Weights of a small image VQ-VAE: decoder activation leaky_relu, decoder widths [64, 128, 128, 128].
Rows from block 8 of the encoder of a small image VQ-VAE, named by matrix and row number. Rows with one number belong to one neuron. Each number is 50 + 15 x the weight over its row's rms, rounded and kept within 0 to 99. All counts start at 0.
After each neuron's rows are labels from the 100 images, of 14976, where the neuron reaches its highest value: "patch colour" is the nearest of a few named colours to the mean colour under the peak. Only what is clearly more common there than usual is listed. The data: larger renderings of crowded toy scenes. In brackets: how many of the 100, against the usual share in percent.
# fc1: MLP up (encoder.blocks.8.mlp.fc1.weight, 384x192), inputs 96-191
# fc2: MLP down (encoder.blocks.8.mlp.fc2.weight, 192x384, transposed), outputs 96-191

fc1.187:62 64 42 66 64 46 56 43 37 22 57 65 27 62 71 47 30 33 60 38 42 47 19 31 50 69 52 45 62 66 53 61 60 52 39 48 58 44 64 69 59 56 54 72 69 48 67 13 34 59 70 23 59 29 49 34 65 00 53 40 59 55 32 50 42 42 32 55 27 75 68 62 63 34 30 60 38 41 47 59 44 37 49 82 60 52 45 47 53 41 53 45 52 35 43 51
fc2.187:37 40 53 83 49 41 61 42 28 30 46 41 60 47 72 49 68 65 60 55 43 83 66 44 37 53 29 43 37 59 63 48 65 48 62 34 49 67 57 44 34 43 62 44 76 60 62 63 55 72 37 43 47 45 55 39 53 60 69 64 45 44 56 42 31 52 59 59 43 40 09 50 66 66 40 44 70 36 51 24 20 47 67 46 49 50 60 52 52 43 39 35 45 50 99 28
patch colour: black (33 vs 12.4)

fc1.29:66 51 71 57 41 42 50 51 41 57 35 64 58 41 44 69 35 57 46 81 45 77 67 47 51 61 23 41 55 50 60 68 44 55 37 31 71 72 64 73 60 49 48 30 59 72 51 63 51 52 62 27 63 66 36 41 37 85 28 39 52 54 35 66 69 72 67 20 69 39 59 48 56 54 92 70 55 46 16 43 66 82 54 52 46 26 68 05 48 46 60 62 52 66 59 66
fc2.29:38 53 59 45 77 30 74 68 50 76 21 48 89 72 39 51 63 50 43 37 52 52 49 51 44 42 38 78 89 48 41 60 33 37 44 47 44 60 55 43 37 59 45 27 48 53 55 53 79 40 60 51 35 53 29 51 51 46 31 52 78 45 30 45 46 51 36 38 46 50 28 67 32 56 50 60 56 16 67 34 70 42 48 69 23 50 43 46 45 47 58 41 36 57 28 32
patch colour: black (29 vs 12.4); blue (27 vs 5.4)

fc1.80:17 52 42 41 51 60 56 50 62 39 55 59 46 66 33 53 70 50 38 43 58 49 30 61 72 52 53 27 49 40 69 56 66 54 40 42 69 30 60 44 40 45 66 84 77 77 85 59 51 47 53 22 47 55 28 56 23 52 51 62 23 48 52 23 80 42 66 61 54 51 49 50 37 32 34 57 45 23 73 48 22 56 31 44 51 59 56 79 59 33 54 72 61 71 62 49
fc2.80:40 76 47 58 46 29 44 21 46 59 42 54 63 62 22 39 68 67 65 47 42 67 50 58 52 72 20 68 61 36 55 17 37 45 45 42 34 48 61 41 63 56 47 38 56 29 61 46 52 83 30 43 71 32 55 45 36 52 60 61 75 42 48 36 61 61 44 43 36 61 75 55 33 73 42 38 59 49 65 61 45 26 54 47 85 48 53 30 49 68 51 55 22 25 77 46
patch colour: green (25 vs 8)

fc1.350:21 34 37 44 85 44 44 46 53 49 59 24 42 40 58 56 52 73 53 70 55 40 60 43 59 57 33 76 45 72 49 40 62 57 32 59 47 40 49 18 57 42 64 43 48 21 29 45 62 51 44 40 37 31 59 61 10 48 60 43 39 63 42 76 37 20 32 82 48 53 72 45 65 09 34 27 53 82 66 44 72 40 50 54 29 45 34 52 67 46 52 34 17 43 64 42
fc2.350:68 24 44 49 71 32 46 90 47 76 56 55 44 64 23 39 60 32 38 56 53 65 55 76 31 48 33 41 60 28 45 69 35 47 43 26 46 46 65 59 43 49 35 55 50 50 73 57 47 20 37 48 46 60 58 43 50 72 51 33 59 55 51 37 59 53 46 40 36 44 39 46 65 48 68 38 45 17 47 39 52 38 55 64 66 47 68 35 58 40 72 57 81 69 34 64
patch colour: pink (29 vs 6.4)

fc1.364:64 59 66 61 63 79 55 73 57 53 65 32 61 32 40 62 69 39 59 58 45 43 40 48 50 50 26 47 52 36 44 41 32 56 63 61 25 44 54 68 41 53 34 40 69 71 65 59 37 61 62 50 37 38 45 35 60 08 46 17 35 44 45 54 53 24 25 46 26 65 66 53 52 57 33 27 62 49 46 48 62 74 47 79 53 67 37 36 63 64 41 39 30 56 44 50
fc2.364:68 09 28 66 44 76 58 41 82 48 67 40 46 63 55 62 39 75 45 37 32 99 27 64 22 38 58 36 28 99 32 38 52 39 36 50 79 37 59 67 78 35 52 33 46 69 43 54 09 39 39 38 44 14 48 39 47 40 69 49 66 56 33 52 24 55 32 54 38 60 55 50 39 78 64 64 61 49 57 57 54 38 47 47 45 46 45 35 66 50 71 58 69 49 49 47
patch colour: white (42 vs 2); blue (29 vs 5.4)

fc1.283:55 66 53 35 47 57 65 43 60 59 40 40 70 45 42 66 40 54 67 74 25 15 49 15 33 30 69 74 33 31 65 50 59 77 55 33 56 51 82 43 35 62 31 41 59 42 79 43 48 63 58 52 69 22 47 69 43 42 45 38 22 57 67 53 79 36 42 69 64 39 25 50 44 28 36 60 54 40 52 58 61 42 56 59 59 15 35 66 53 62 42 40 23 59 50 32
fc2.283:71 43 55 44 47 52 48 46 66 14 55 51 54 50 44 34 49 50 50 31 60 39 57 56 59 11 71 26 55 31 56 50 54 38 58 42 50 79 54 47 45 64 48 89 27 58 41 44 36 57 41 52 30 38 21 30 36 74 66 70 49 19 37 54 21 60 15 54 31 59 52 39 49 46 57 61 41 47 62 48 45 57 49 72 46 73 62 51 39 39 63 33 77 36 70 64
patch colour: white (75 vs 2)

fc1.92:47 33 05 73 56 66 63 42 57 34 36 61 51 50 39 74 62 53 33 68 62 46 50 31 46 72 18 61 45 30 53 60 76 43 43 31 50 52 57 39 51 57 72 75 66 58 49 51 51 44 49 55 41 17 49 26 46 70 19 67 38 45 49 42 51 47 50 24 64 21 59 58 59 28 22 34 48 53 67 32 89 61 51 50 58 57 56 65 53 62 39 68 73 49 62 37
fc2.92:45 58 77 33 19 37 47 61 45 62 65 65 52 52 48 16 38 62 75 61 57 42 38 63 55 28 52 59 51 70 60 34 53 57 52 51 49 34 36 54 40 60 20 58 49 43 75 52 27 41 50 49 50 35 34 51 47 44 65 58 62 27 71 51 30 72 29 31 30 58 51 36 15 42 46 36 46 65 13 21 46 43 55 51 65 36 35 64 40 50 53 53 40 50 56 59
patch colour: green (25 vs 8)

fc1.8:52 69 75 28 20 60 28 39 22 37 64 48 54 47 50 50 33 50 31 56 70 70 37 41 35 47 51 56 85 66 41 45 68 60 39 51 29 54 57 70 52 66 28 49 38 52 41 54 62 62 42 19 51 37 57 74 71 31 40 45 49 59 33 38 53 50 73 72 51 58 72 55 41 23 73 37 37 72 61 89 28 71 73 61 38 62 27 70 51 17 46 66 25 31 46 61
fc2.8:47 39 11 75 50 67 51 58 64 51 77 41 43 24 45 42 61 54 46 36 63 68 65 26 39 27 51 48 28 74 71 74 42 28 46 73 49 43 57 44 60 45 33 63 71 39 50 57 47 55 64 49 11 59 45 45 41 57 42 68 52 51 36 59 32 49 64 54 51 66 44 27 54 39 35 52 32 47 46 65 56 38 17 46 45 21 21 60 67 90 57 68 49 48 47 47
patch colour: blue (81 vs 5.4)

fc1.215:54 50 81 55 44 35 87 62 36 47 44 16 51 46 39 44 43 56 37 39 59 26 46 58 41 57 51 47 43 57 80 32 77 39 60 72 49 49 56 37 63 36 52 32 38 80 62 54 44 40 78 31 40 37 44 54 44 29 34 46 59 40 43 39 68 35 35 75 51 60 60 60 48 64 56 47 70 59 52 28 84 66 26 33 64 54 35 41 57 43 42 43 21 62 76 56
fc2.215:45 34 59 61 12 44 68 65 64 39 24 64 67 30 30 63 58 58 83 38 40 81 68 48 55 50 66 47 62 75 42 21 59 49 55 42 56 54 46 45 45 30 44 37 56 37 25 71 54 33 52 48 71 50 63 50 36 37 74 59 69 29 64 20 36 64 46 38 88 45 43 36 29 26 56 49 37 24 40 42 53 73 37 68 63 39 47 57 46 18 58 50 69 63 42 65
patch colour: white (56 vs 2); pink (30 vs 6.4)

fc1.73:44 46 75 70 80 49 31 24 28 60 48 42 67 42 55 51 59 46 43 42 65 21 48 34 31 47 72 38 74 45 44 29 61 45 43 32 47 52 36 48 54 26 80 61 53 54 27 72 48 62 75 50 46 60 75 38 45 63 34 26 45 44 32 34 58 54 49 34 40 40 29 43 59 58 55 55 52 30 44 40 45 26 30 68 63 33 32 38 54 54 26 20 52 77 86 54
fc2.73:40 40 19 41 70 50 41 65 63 66 41 45 24 56 44 61 47 39 57 47 43 85 43 56 32 23 42 68 60 40 57 38 53 74 70 66 44 49 89 53 22 71 63 40 43 61 51 16 47 64 19 29 71 36 58 36 50 49 61 38 63 53 77 53 75 32 66 67 61 41 64 46 63 60 49 41 61 83 37 60 57 59 50 13 49 47 66 75 58 56 34 53 39 23 41 29
patch colour: pink (27 vs 6.4)

fc1.167:45 76 68 44 47 66 48 71 61 39 43 44 38 70 38 45 72 86 43 47 40 26 55 47 42 41 49 45 38 34 49 65 57 33 59 57 54 36 62 73 44 44 65 52 46 31 65 33 47 52 62 69 61 74 66 53 38 50 72 12 33 54 58 57 64 34 52 60 64 60 77 55 51 45 53 62 47 47 70 37 50 78 64 50 27 64 35 39 66 26 38 73 60 43 39 82
fc2.167:65 30 57 36 68 52 52 56 64 56 53 54 59 48 55 45 61 51 61 44 82 40 53 43 48 49 58 53 56 47 46 25 36 45 44 35 54 24 80 47 39 45 28 27 52 26 36 66 43 54 30 02 30 42 55 44 72 50 23 23 65 52 54 45 21 53 51 35 71 57 56 50 83 67 33 90 52 89 34 75 55 48 70 42 43 32 30 46 52 34 54 44 80 60 59 26
patch colour: grey (41 vs 20.4)

fc1.62:36 56 46 44 62 55 22 71 55 53 50 35 39 53 27 76 55 61 26 45 18 25 47 74 75 44 59 39 51 36 36 45 53 50 34 43 43 75 77 38 63 00 48 69 76 65 61 71 59 46 38 44 31 58 46 51 31 46 31 70 25 47 59 67 51 51 63 50 56 54 31 40 61 52 41 44 34 14 48 52 46 39 53 43 42 73 52 06 39 34 63 35 76 16 60 65
fc2.62:52 82 39 28 58 52 51 47 54 54 19 60 21 38 43 42 54 65 47 54 62 46 64 37 49 43 56 48 45 48 35 53 39 67 73 76 40 45 27 57 66 42 38 72 20 74 68 48 26 41 32 17 29 36 42 58 48 62 48 66 39 50 46 24 72 52 70 22 54 44 51 36 41 54 45 71 57 70 57 60 55 62 54 45 05 67 57 66 43 41 77 33 78 60 52 34
patch colour: red (30 vs 3.1)

fc1.374:77 80 65 35 62 51 55 66 42 63 42 40 30 57 48 86 70 63 56 46 69 60 43 64 24 40 22 43 71 31 54 51 38 75 44 61 68 53 37 56 63 39 75 20 37 44 46 62 78 70 71 30 65 62 52 58 56 70 60 35 54 58 67 41 31 46 64 64 68 78 61 61 46 38 33 39 52 53 28 51 75 69 61 59 56 43 50 58 42 68 58 57 53 50 51 63
fc2.374:47 56 72 32 06 48 48 70 52 37 49 56 47 40 78 46 43 43 42 69 64 66 35 33 63 54 48 54 55 29 41 68 20 58 40 38 24 58 54 64 28 73 76 44 18 42 38 62 46 57 58 21 62 46 71 59 60 36 43 56 18 51 82 43 52 43 41 47 34 53 30 49 43 25 51 80 42 43 43 45 39 37 28 19 13 45 40 63 47 54 42 42 40 55 70 58
patch colour: black (74 vs 12.4)

fc1.66:63 42 39 32 20 62 36 53 63 44 78 10 43 66 37 73 56 56 28 59 47 54 35 64 37 63 41 78 60 42 44 61 50 26 70 35 43 62 52 69 39 47 59 49 46 50 54 32 33 61 54 63 41 51 63 32 53 48 27 60 35 38 48 43 58 44 37 60 46 63 67 65 48 64 51 69 52 41 30 58 49 60 63 47 40 39 55 61 95 71 27 52 55 58 75 73
fc2.66:34 70 39 43 73 63 56 54 55 41 71 57 85 45 67 61 75 31 26 36 40 70 61 65 37 68 71 34 59 40 10 68 75 26 69 52 63 42 65 48 44 35 50 93 52 68 50 32 42 26 30 46 27 25 42 49 47 40 56 50 51 41 56 62 40 38 34 47 37 90 41 58 62 55 57 59 57 58 41 50 56 43 40 73 53 50 19 60 42 59 53 66 75 42 56 50
patch colour: white (65 vs 2)

fc1.121:54 34 54 42 95 81 29 31 41 52 36 42 60 38 55 59 72 49 10 42 37 57 34 30 33 58 68 52 58 43 37 12 76 52 37 67 64 35 49 39 49 29 60 55 63 41 46 24 46 25 45 41 29 60 78 49 64 45 34 57 54 72 49 64 60 58 56 81 60 45 42 55 55 60 57 50 53 54 34 57 67 46 34 47 68 53 40 47 54 57 76 60 58 61 62 36
fc2.121:25 31 62 49 20 61 81 67 30 63 49 28 31 68 51 69 49 28 51 51 60 45 44 47 70 79 48 82 73 43 43 65 42 64 65 45 62 48 52 58 46 69 68 11 99 67 54 75 42 29 59 78 83 37 39 56 36 39 39 30 61 54 74 46 34 48 35 39 53 34 56 63 55 41 65 37 54 43 49 55 63 53 42 38 28 63 56 65 35 42 51 64 25 28 49 62
patch colour: grey (41 vs 20.4)

fc1.10:74 36 36 66 72 61 38 54 59 61 54 75 57 48 55 66 83 46 11 31 76 20 56 23 54 56 47 54 62 23 58 63 50 64 47 45 50 63 67 41 59 62 60 49 75 48 43 20 31 49 46 84 70 45 43 57 43 57 30 56 16 27 54 47 66 45 46 26 59 51 31 50 61 20 30 69 54 50 23 46 60 74 48 28 54 53 34 34 51 67 53 84 21 58 75 35
fc2.10:67 33 29 49 39 47 69 71 30 58 59 43 10 60 41 68 47 58 30 64 53 71 56 63 19 31 50 52 39 42 25 76 71 71 79 31 42 33 28 56 58 43 48 51 32 59 48 46 24 53 56 32 75 30 48 61 32 29 51 34 78 33 47 45 52 41 51 80 45 29 57 40 34 74 63 58 27 70 67 50 38 59 69 27 54 43 39 58 25 44 48 38 60 40 67 57
patch colour: green (28 vs 8)

fc1.356:30 63 76 43 59 47 51 57 37 09 30 61 36 40 57 42 65 51 33 46 74 42 60 43 20 59 61 65 43 57 66 20 53 61 68 46 63 44 50 64 60 44 55 47 50 50 66 57 51 22 34 60 75 67 52 61 48 58 30 43 63 46 38 54 35 73 52 47 59 45 76 49 55 53 44 37 40 72 43 39 52 32 53 81 53 31 46 71 81 19 42 40 31 62 69 57
fc2.356:45 43 32 55 55 72 57 36 81 57 48 53 41 65 64 65 45 56 36 67 46 66 44 69 82 27 42 46 37 49 09 75 53 54 59 41 68 48 49 20 50 48 37 39 69 44 39 67 41 73 40 48 59 45 41 36 45 21 71 59 42 54 37 19 35 69 27 63 59 75 53 71 36 63 59 31 60 34 55 50 49 77 28 51 53 61 79 33 24 58 38 44 67 37 90 49
patch colour: grey (47 vs 20.4)

fc1.240:42 53 73 45 38 54 76 66 35 51 50 45 79 59 55 45 16 51 49 59 64 51 54 45 53 13 79 45 44 48 40 39 47 43 56 17 46 50 47 35 63 44 44 55 77 59 30 75 53 50 42 52 19 64 70 50 32 48 40 52 63 38 21 27 58 48 69 90 73 58 42 72 37 53 49 40 54 60 66 56 28 66 30 66 47 37 48 64 56 63 82 57 71 75 58 53
fc2.240:66 56 31 51 54 42 49 51 48 53 48 18 43 65 18 70 49 34 55 53 67 45 66 58 42 52 31 73 63 51 45 64 45 39 54 80 52 52 50 83 59 58 38 45 51 76 54 28 48 49 61 78 40 37 64 24 73 30 69 45 39 20 85 56 60 31 23 26 26 53 34 61 56 22 68 57 32 41 51 59 51 31 53 34 60 26 60 26 70 33 37 47 43 39 51 82
patch colour: grey (43 vs 20.4)

fc1.246:58 39 13 72 55 76 41 55 56 46 33 22 44 56 51 52 51 33 09 45 82 29 63 48 40 52 25 33 63 35 62 69 36 40 67 72 68 47 37 56 51 52 22 58 26 48 51 43 62 32 58 86 58 55 52 69 70 55 26 64 59 27 84 44 64 53 33 77 31 69 38 27 77 57 54 54 28 47 28 39 51 63 50 41 71 51 43 44 51 45 51 57 59 66 48 44
fc2.246:45 39 68 54 51 55 54 51 51 45 64 49 53 48 47 41 78 29 62 54 28 67 35 60 52 47 49 60 50 46 46 87 42 43 52 52 30 23 54 32 50 60 49 82 48 26 60 60 47 65 48 28 30 61 61 02 34 68 59 19 35 33 43 28 45 41 59 32 43 49 56 80 36 56 60 48 57 20 14 28 52 17 59 50 45 47 29 41 47 80 55 67 50 44 53 49
patch colour: black (57 vs 12.4)

fc1.43:51 29 36 40 49 22 65 47 45 69 48 30 68 32 21 52 44 42 53 52 38 00 32 55 29 55 49 50 66 39 50 38 25 61 56 35 32 60 41 62 66 63 85 59 27 36 45 41 57 53 76 44 72 31 49 81 39 50 58 42 52 43 44 48 58 68 59 79 36 66 27 08 61 66 60 52 58 52 61 46 54 48 29 43 82 34 60 17 58 56 56 40 71 43 38 48
fc2.43:80 36 60 59 45 65 25 84 41 41 49 26 66 68 69 57 29 51 56 29 60 66 59 54 59 70 42 60 33 45 45 32 56 54 06 76 34 36 71 62 40 55 50 52 80 43 52 73 59 78 72 46 27 63 70 45 42 66 48 53 56 63 51 28 90 42 23 50 68 63 38 54 74 19 50 52 45 23 62 59 54 69 73 41 50 37 42 71 66 53 44 56 30 60 61 33
patch colour: purple (45 vs 3.2); blue (33 vs 5.4)

fc1.85:66 53 41 70 61 65 46 56 74 44 69 58 33 58 48 76 73 34 40 53 57 55 55 80 55 13 44 48 51 56 29 36 67 34 50 70 32 44 45 45 35 17 42 48 61 20 54 52 50 54 54 77 47 74 69 43 50 50 48 34 50 38 43 35 58 51 54 65 53 57 57 31 78 17 43 23 40 54 38 30 28 68 52 59 40 59 33 40 84 36 70 55 50 28 42 63
fc2.85:50 52 65 56 76 45 57 61 49 58 73 42 48 48 66 47 35 56 44 32 32 38 44 55 36 42 75 77 66 87 67 47 47 48 34 42 39 31 52 64 51 49 49 38 65 36 52 70 66 55 42 16 23 40 44 55 33 35 49 45 26 34 85 51 72 56 41 69 61 53 35 62 52 83 56 56 40 39 41 88 25 70 74 67 73 23 52 42 60 50 50 54 74 61 38 32
patch colour: green (48 vs 8)

fc1.193:64 44 44 55 47 38 47 57 42 52 27 43 53 54 64 63 32 53 51 30 55 61 44 59 92 53 87 50 39 45 52 30 60 42 38 34 62 38 73 51 35 66 61 68 38 55 65 77 54 38 37 24 59 43 59 52 41 68 65 67 37 53 32 28 60 51 46 64 64 32 31 40 79 55 52 51 67 38 51 44 50 33 44 74 60 27 47 36 66 53 62 49 50 67 35 63
fc2.193:28 71 60 61 69 61 34 64 45 43 26 64 80 52 60 53 64 60 56 47 52 43 48 80 72 17 32 42 24 61 41 19 56 74 50 84 33 41 41 59 30 34 49 87 63 64 35 57 49 57 40 70 42 46 57 48 32 60 66 71 58 64 52 43 57 56 59 61 57 58 32 40 70 38 30 49 57 43 50 61 47 46 59 59 55 38 67 15 70 64 30 62 17 51 60 49
patch colour: blue (59 vs 5.4)

fc1.306:62 69 56 68 62 63 68 48 31 26 56 26 73 31 35 45 56 43 44 61 50 39 40 42 52 27 31 53 30 47 63 28 57 57 45 44 46 39 63 28 42 35 82 55 53 46 53 66 30 42 43 72 54 29 50 64 52 39 23 23 54 27 22 51 79 70 39 58 40 65 49 59 49 65 43 51 37 60 38 46 26 73 55 48 48 14 48 60 67 48 34 62 37 58 54 47
fc2.306:65 58 51 34 37 51 60 31 51 35 59 43 64 50 42 49 30 49 55 44 72 22 43 23 61 34 46 53 67 57 39 86 58 57 54 36 68 40 46 43 60 66 63 54 10 67 33 43 63 55 39 50 55 65 49 49 59 70 58 86 68 57 59 74 67 26 44 63 60 44 36 46 51 30 53 35 65 37 53 67 54 71 39 60 72 32 51 48 33 19 39 24 86 57 48 62
patch colour: white (49 vs 2)

fc1.378:43 49 30 49 53 20 49 15 62 62 71 42 73 62 65 53 40 35 58 34 47 41 60 55 38 46 49 45 60 68 63 66 46 21 65 34 38 62 52 70 76 35 31 71 55 68 26 62 57 24 63 47 62 54 42 34 69 53 71 49 62 53 54 49 46 47 60 27 73 47 55 45 50 50 84 42 51 66 49 41 16 37 70 39 56 38 45 32 46 53 36 72 59 66 32 48
fc2.378:68 62 52 64 63 55 49 63 21 63 37 38 28 58 41 31 44 51 41 56 49 57 34 53 32 57 44 65 71 83 65 66 46 43 28 55 29 63 92 43 35 39 57 32 57 15 54 39 26 43 61 17 55 63 54 61 49 17 59 41 58 46 22 59 36 47 58 71 62 72 52 51 61 49 48 41 58 54 48 46 67 54 55 23 45 30 71 56 34 35 27 40 53 40 64 43
patch colour: white (51 vs 2)

fc1.296:35 55 50 51 39 56 55 29 55 27 56 32 55 46 62 44 52 37 44 40 41 84 57 47 46 73 35 59 48 69 28 46 30 53 49 41 35 58 47 58 68 61 52 66 42 74 39 45 46 28 43 61 43 65 30 41 57 64 65 33 53 65 47 20 56 60 58 66 63 29 31 79 22 71 45 37 26 35 48 59 44 99 55 49 29 55 49 54 63 38 42 34 70 34 58 30
fc2.296:60 64 56 42 26 16 39 61 90 50 76 50 68 52 50 59 56 29 70 38 45 39 99 36 56 63 45 29 76 29 60 30 20 32 54 67 70 30 50 33 60 84 48 50 72 72 42 36 47 48 79 75 69 52 45 46 19 44 44 60 58 42 97 47 40 40 34 60 62 43 59 33 57 62 74 62 47 42 78 49 62 39 63 33 43 40 35 66 77 52 55 38 42 40 46 65
patch colour: red (28 vs 3.1)

fc1.11:69 45 62 42 74 19 53 24 27 63 51 43 59 56 50 34 26 36 92 50 73 35 52 43 33 45 33 46 68 52 40 54 47 53 36 65 22 41 52 27 02 70 50 69 64 62 41 55 60 53 52 35 58 75 59 58 33 46 58 54 34 60 68 64 49 55 43 70 34 39 60 20 52 66 54 62 50 31 68 18 47 56 58 39 81 50 78 54 48 38 61 79 55 54 54 71
fc2.11:30 61 15 51 36 37 24 68 49 21 55 56 63 45 30 63 41 66 45 64 21 36 85 48 42 71 46 38 45 46 63 49 58 66 53 36 31 52 54 64 53 43 80 38 51 40 63 35 36 56 49 73 58 32 31 62 42 21 54 66 46 61 25 59 49 27 70 65 37 44 46 42 63 54 34 51 33 74 60 70 51 36 38 33 53 55 42 57 98 58 26 39 48 33 55 28
patch colour: purple (37 vs 3.2)

fc1.370:59 43 54 44 42 66 75 48 55 43 31 56 39 71 45 58 40 63 25 76 42 38 56 70 35 59 44 44 38 47 43 73 55 61 54 40 63 46 48 49 70 43 42 55 17 65 49 86 40 29 40 39 76 65 70 29 66 59 40 63 43 50 53 41 21 73 57 64 45 45 57 68 51 55 49 48 45 70 72 26 52 99 20 42 63 64 50 51 43 50 72 67 16 48 29 73
fc2.370:51 47 62 45 72 43 57 54 48 47 45 46 09 41 68 47 65 43 45 55 41 62 38 35 42 30 58 42 54 56 59 37 31 54 39 42 46 45 79 67 64 53 50 35 50 72 14 34 35 55 45 35 66 51 37 36 31 53 54 46 22 39 47 90 47 15 55 53 48 45 70 17 40 33 55 53 54 54 47 66 89 30 63 11 27 57 51 57 68 57 62 57 46 76 60 27
patch colour: black (53 vs 12.4)

fc1.55:81 50 63 53 33 40 51 25 39 63 14 30 42 48 59 44 58 64 31 63 30 33 35 74 56 48 55 54 63 52 74 55 54 56 39 33 36 23 23 43 44 40 59 41 42 63 30 54 54 54 17 39 73 49 51 56 47 69 42 65 49 63 48 51 52 70 38 92 57 37 70 44 41 57 51 66 43 42 29 56 76 75 53 67 65 41 37 45 42 36 34 79 17 72 30 50
fc2.55:29 64 35 25 81 48 29 54 54 67 62 36 59 36 38 58 37 54 73 38 45 51 68 70 48 43 48 15 35 52 70 42 49 55 32 45 54 24 47 64 28 45 68 57 69 47 56 63 73 47 49 53 29 46 69 74 47 65 83 47 49 68 63 48 41 45 70 32 67 51 37 44 62 30 25 65 43 49 22 52 45 47 33 53 66 49 50 47 62 52 39 12 50 57 44 72
patch colour: grey (58 vs 20.4)

fc1.299:40 59 37 68 41 59 66 50 73 61 64 54 53 63 35 68 38 55 26 49 37 72 44 40 72 29 88 30 30 27 66 61 53 55 54 58 47 45 78 68 55 62 58 43 39 75 57 71 45 50 38 57 66 47 54 35 48 34 48 54 54 47 29 29 64 54 21 56 67 41 55 36 22 58 42 46 50 50 34 39 49 73 48 58 77 47 69 21 63 53 67 35 44 65 38 53
fc2.299:45 70 47 59 55 45 57 57 51 46 51 49 17 80 48 42 60 64 30 70 45 44 56 31 44 64 72 50 76 36 49 30 44 52 63 35 42 59 73 55 42 46 42 51 56 55 45 33 62 62 61 46 59 41 59 87 39 50 59 58 44 45 69 49 62 58 71 74 37 30 48 47 37 47 58 36 47 41 47 50 34 54 27 70 43 56 36 66 52 38 45 47 54 78 56 43
patch colour: black (32 vs 12.4)

fc1.248:80 55 46 45 51 38 28 67 58 55 42 34 35 58 50 58 24 40 74 62 68 40 35 18 45 66 43 40 47 51 66 78 53 34 55 21 39 62 71 40 61 64 46 49 48 45 25 53 66 74 31 64 67 74 40 71 25 35 39 60 64 68 28 48 58 48 59 42 39 62 35 31 79 35 82 61 45 54 45 71 75 37 51 32 46 25 58 21 58 46 70 68 38 62 39 64
fc2.248:60 66 43 44 60 60 73 57 59 30 42 58 46 34 64 43 33 47 45 52 63 29 29 39 58 62 84 52 71 42 20 60 65 71 61 62 50 68 28 43 46 59 41 56 71 52 28 26 49 47 50 44 65 30 38 59 42 35 43 36 52 38 76 55 44 87 53 32 51 21 45 45 65 43 53 47 71 49 64 52 64 66 78 70 43 58 63 59 43 40 47 51 38 31 69 49
patch colour: pink (45 vs 6.4); white (38 vs 2)

fc1.87:57 43 44 66 55 24 45 35 62 23 44 21 57 55 54 71 46 52 71 60 54 40 79 50 50 69 58 58 44 54 62 72 45 47 62 37 07 65 48 47 43 48 12 38 27 48 62 41 51 50 69 64 51 68 63 50 65 42 61 58 42 40 33 71 36 42 59 43 33 20 54 56 58 42 59 28 39 53 59 62 47 81 43 57 21 61 51 46 67 92 89 42 45 47 71 46
fc2.87:41 53 37 62 73 44 53 47 54 36 37 64 83 16 50 47 42 51 22 44 49 54 33 41 29 54 31 29 57 53 48 49 53 35 31 97 43 27 56 20 78 52 31 44 40 51 25 64 51 43 58 60 56 54 37 70 49 71 14 38 23 39 66 55 51 46 51 50 46 69 58 73 30 67 61 44 54 61 58 33 42 63 56 49 73 76 41 38 67 47 26 52 57 22 33 65
patch colour: white (40 vs 2); cyan (34 vs 3.6)

fc1.292:46 16 48 69 59 42 53 57 36 43 39 42 60 31 55 45 47 74 25 43 78 49 59 47 76 33 33 39 55 58 64 29 80 68 38 45 53 77 54 49 33 12 53 52 35 50 39 52 52 76 58 47 57 59 54 43 23 74 36 51 46 65 45 46 56 68 72 40 51 41 26 72 63 26 56 62 39 39 62 31 42 40 46 55 45 46 34 39 49 68 45 83 25 46 64 24
fc2.292:35 42 27 51 57 36 60 58 64 48 48 63 23 63 39 47 61 29 58 64 54 69 49 66 31 59 62 23 40 60 66 62 62 35 71 54 39 43 72 68 27 44 64 00 60 33 62 55 45 33 60 52 63 46 45 56 43 67 57 59 30 33 31 69 44 46 60 63 58 69 36 54 49 45 34 34 46 83 55 55 50 22 52 87 45 52 67 59 49 27 62 46 80 58 54 80
patch colour: green (51 vs 8)

fc1.141:59 46 39 35 33 38 56 61 64 56 54 42 66 62 74 56 54 43 73 49 50 63 58 72 39 61 47 54 47 71 88 64 76 66 30 86 48 69 46 50 45 66 74 22 58 43 63 43 42 50 12 40 59 33 44 49 45 59 59 52 49 41 55 59 51 65 43 30 50 47 57 50 63 69 36 70 27 36 36 38 63 89 53 43 43 35 58 54 58 35 41 64 55 17 59 58
fc2.141:71 49 44 49 50 26 46 52 51 53 45 39 24 44 52 43 49 55 40 58 45 41 51 59 53 24 33 48 58 55 55 54 14 45 47 45 58 43 54 22 71 47 53 52 59 55 51 65 43 64 71 44 57 63 27 59 73 69 55 64 47 54 71 68 39 49 44 63 13 54 34 35 47 41 67 30 64 59 24 73 38 38 53 37 40 78 51 42 65 77 61 25 35 66 45 52
patch colour: green (35 vs 8)